A small text-conditioned image flow-matching model, trained from scratch: 5600 steps, 195000 training examples.
Rows from block 3 of the denoiser of a small text-conditioned image flow-matching model, named by matrix and row number. Rows with one number belong to one channel. Each number is 128 + 24 x the weight over its row's rms, rounded and kept within 0 to 255. All counts start at 0. Numbers have three digits each.
After each channel's rows are labels from the 100 images, of 14976 (inputs lightly noised), where the channel reaches its highest value: "responds to" is what is common among them. Only what is clearly more common there than usual is listed. The data: simulated fluorescence microscopy of cells.
# convs0: first 3x3 conv (model.enc.1.0.convs.0.weight, 64x64x3x3, each kernel summed), inputs 0-63
# convs1: second 3x3 conv (model.enc.1.0.convs.1.weight, 64x64x3x3, transposed, each kernel summed), outputs 0-63

convs0.63:117127126117136110151117127117105122113143121121067079119148100117154129161125083142092147101163103139061103090104097134134101137132076110151110131136146149125161096149126114158118109123141110
convs1.63:094155138144137080135140138166130141130075133122095075162150091145117133132138118166152095158125135158107130120167134146093147067129162118137111139118115125118142120140141156092091117098144129
responds to: few cells; cells: one or two; dim; bright spots

convs0.23:080103092133128139153149147155113128097120109109104143098136086103118077133121157116160155147129158159144105130126130145059116096143152143133140083153106107095091138128144136123124108155105140
convs1.23:148154164105179160119112104137142110154124140128093110111104054114117113131114132180096142091106104140088135115141133124150080115163128164136158159150124095124145129126145133130154141128140147
responds to: few cells; cells: one or two; ring around the nucleus; long thin cells

convs0.22:114162116168099176129124152128128118123119098139128141124126090147113115136111111117151128095150110146140187176154123123062136147136160146147116094180091113118090140159146136131140143143122145
convs1.22:145118120103101086161143101098105150142154154113129168141150118106178122130121127144141121128137137101139122144128131141167130065117109108137148177059125170153149109138131132116111163136098113
responds to: few cells; cells: one or two; dim; yellow stain

convs0.5:105155120145185138180138106115116113111156146095123126128173086179112140164151131124130103136153149157138120108132143131100138186154114140141148127168135114118116144152178092131145140141117115
convs1.5:131126089119092139133127132117125149112139109140119094134122148110166117089134144160122148124152099187127170098093147152086111171121144171102112097099128089132117123132166117106087126161104125
responds to: few cells; cells: one or two; ring around the nucleus

convs0.3:125096123165163123132139110116153135125093093145099066146132182169111153130086129151105141089150144146103131114139143129106126168151123125109145131152137128088120151152095116091123103091111140
convs1.3:109114106124127128125094124099077144137128111107108169116132085130107114115151160113100140189137092141134127147157085135131167075121100136163123108102112154127089076131119109119127113132106111
responds to: crowded; cells: ten or more; fragmented nuclei; magenta stain

convs0.44:136137134108100138135110108134124117148139107118123147059140090108123067145126146153111150114133107132138123182132117158123097119105128127139089058158076149142122138142132138093111112130147151
convs1.44:130122090129124089148130110173137136125164163138133121178147125163149122144125094103151121146126153136162165093138115145133190084157102093128098122109090130146144126125154129138145152167106117
responds to: few cells; cells: one or two; dim; long thin cells

convs0.33:095071152131090128123179094094119139171083097099087134152101107112113126119094093142114126138140124136128090128117110094135125135103107113111130136136135106095100122159133099086146117098118111
convs1.33:128096109129164073139067148112096118123140116112084123076142150128136124129161163145134154115201092154126137136164151150137107121135125149122140154164119134122150144120151139142139134117130157
responds to: crowded; cells: ten or more; dim; yellow stain

convs0.7:148116139155127155161151117119113198163149120124128126144156119139115134151126101145147144145162130177128117134173137126111158163176128134139162108180160118127155147131176133091150147117138120
convs1.7:097152076112160112138105175135110106098136133151116097114115135103179152143146146180108148135185133135117133095120117133128115088103099109137103134109119137131109096179103143142112138105105131
responds to: few cells; cells: one or two; out of focus; long thin cells

convs0.62:121141124143128100122103133111092152134130137118145060107142110149122136153113133109097115090074070122123084110114106124147127107095064154139111113142111103122153137103102107106117117126120092
convs1.62:080172152139105076154098119160113180128099154105105129147139144112098113121155105139164087162130148126088116116126116129150132067127150098143117136124115116136124135128114134102124155149154093
responds to: few cells; cells: one or two; membrane rim; red stain

convs0.42:128143138130103125160105092099096089104127168102178109104110183137164105098120117132112116122116105105102134123093116135180101117127092112111103160116134152176136125119122096129105114153109116
convs1.42:114138142084118113087134126141124144124101169145131110122161144143074134152136139154127095118139143110095164102118158151130157126125152113133173146166112121103169142073143097107135069121112126
responds to: few cells; cells: one or two; membrane rim

convs0.21:091157105115176137107086143109116107097145113083122150098123134142114102145128123151117098112147161147139110114113129126076144130175134143112150106182162104111097144156158115119113133152098101
convs1.21:147149151141104131130131184129147097114111116147106134114111058064114120133141104151105146130093102130092133175119116144128135102136115116145142172143126144124103139104157180148154111117112145
responds to: few cells; cells: one or two; long thin cells; ring around the nucleus

convs0.45:124102094130113108098115111139147146148128099171143125093144084092138097139127142070141168130114111106125191152136136144108105127145154133154115097109087120134129158120120161110147147134125180
convs1.45:146184161134186114115118176136135150142155108120118121124075134123135090123118096143150119183124119134140096107097139139157112112110142134148155163170115136158151132142127137091112104144120096
responds to: few cells; cells: one or two; dim

convs0.20:147118093087099094183106113134127134150123119139110122141107097127097094112110099136109150104116151120083095150109113112115076159139115147121145151098081080113130117126141145091151159112126117
convs1.20:137125086156134151131107122160146158127098118085119113151166102134171120153145106148133118140109099175136106125139102150112173074114152133155093112119101170111090096143146112135106123136101132
responds to: few cells; cells: one or two; membrane rim; fibres

convs0.58:092170132100152169183132115115119123084147109090114108136171099127126109156117150096122131162161171123143139107123101143091154123123112114132116113142160122088106109123122080134131106128110096
convs1.58:143135150156108106093105123125130126146103111145096130116124089118106130119107153149133156121113063140117117167096152122158095134131133138151189148204126134132139135107172151131145147118097131
responds to: few cells; cells: one or two; yellow stain; ring around the nucleus

convs0.30:121193106118166121097110160156140125121137156122135154109135132098137081124180154101162121111113108120104120138122130184100092123139145141155124139103099140139136125092148123169129152175141117
convs1.30:165126163117110141176122158118095138127138122102102102119111145145123133125105152107095156101131155104174092114155126114101143171125119152151121114177137165169092136085161127116125106101133152
responds to: few cells; cells: one or two; ring around the nucleus; long thin cells

convs0.26:140148118118131110120117140164085104125119160137183178106091147137148123137140133123167159097107108136126175173177069135145119130129092156150149142140115138136107165114131136153102132141126137
convs1.26:116139133131163141131104165201124157147160152120140155108112132105167126106142156127143113169102116140132143124113046132162134126124085120136116141155121175153147152127126112104135137151119136
responds to: few cells; cells: one or two; red stain; long thin cells

convs0.6:130161105140158112063109135108085104108117147120135094121129196119137128076120126104141112118113114186141076126129147145124101131174142130115129115137108155158143120119116144166138111127120123
convs1.6:110129179134069165177116128116120124150131148121116128150144111091073142139116108121092133105125097115148126114147114094102110137129100176164137155120131126097127108097142113139105158081133101
responds to: few cells; cells: one or two; fibres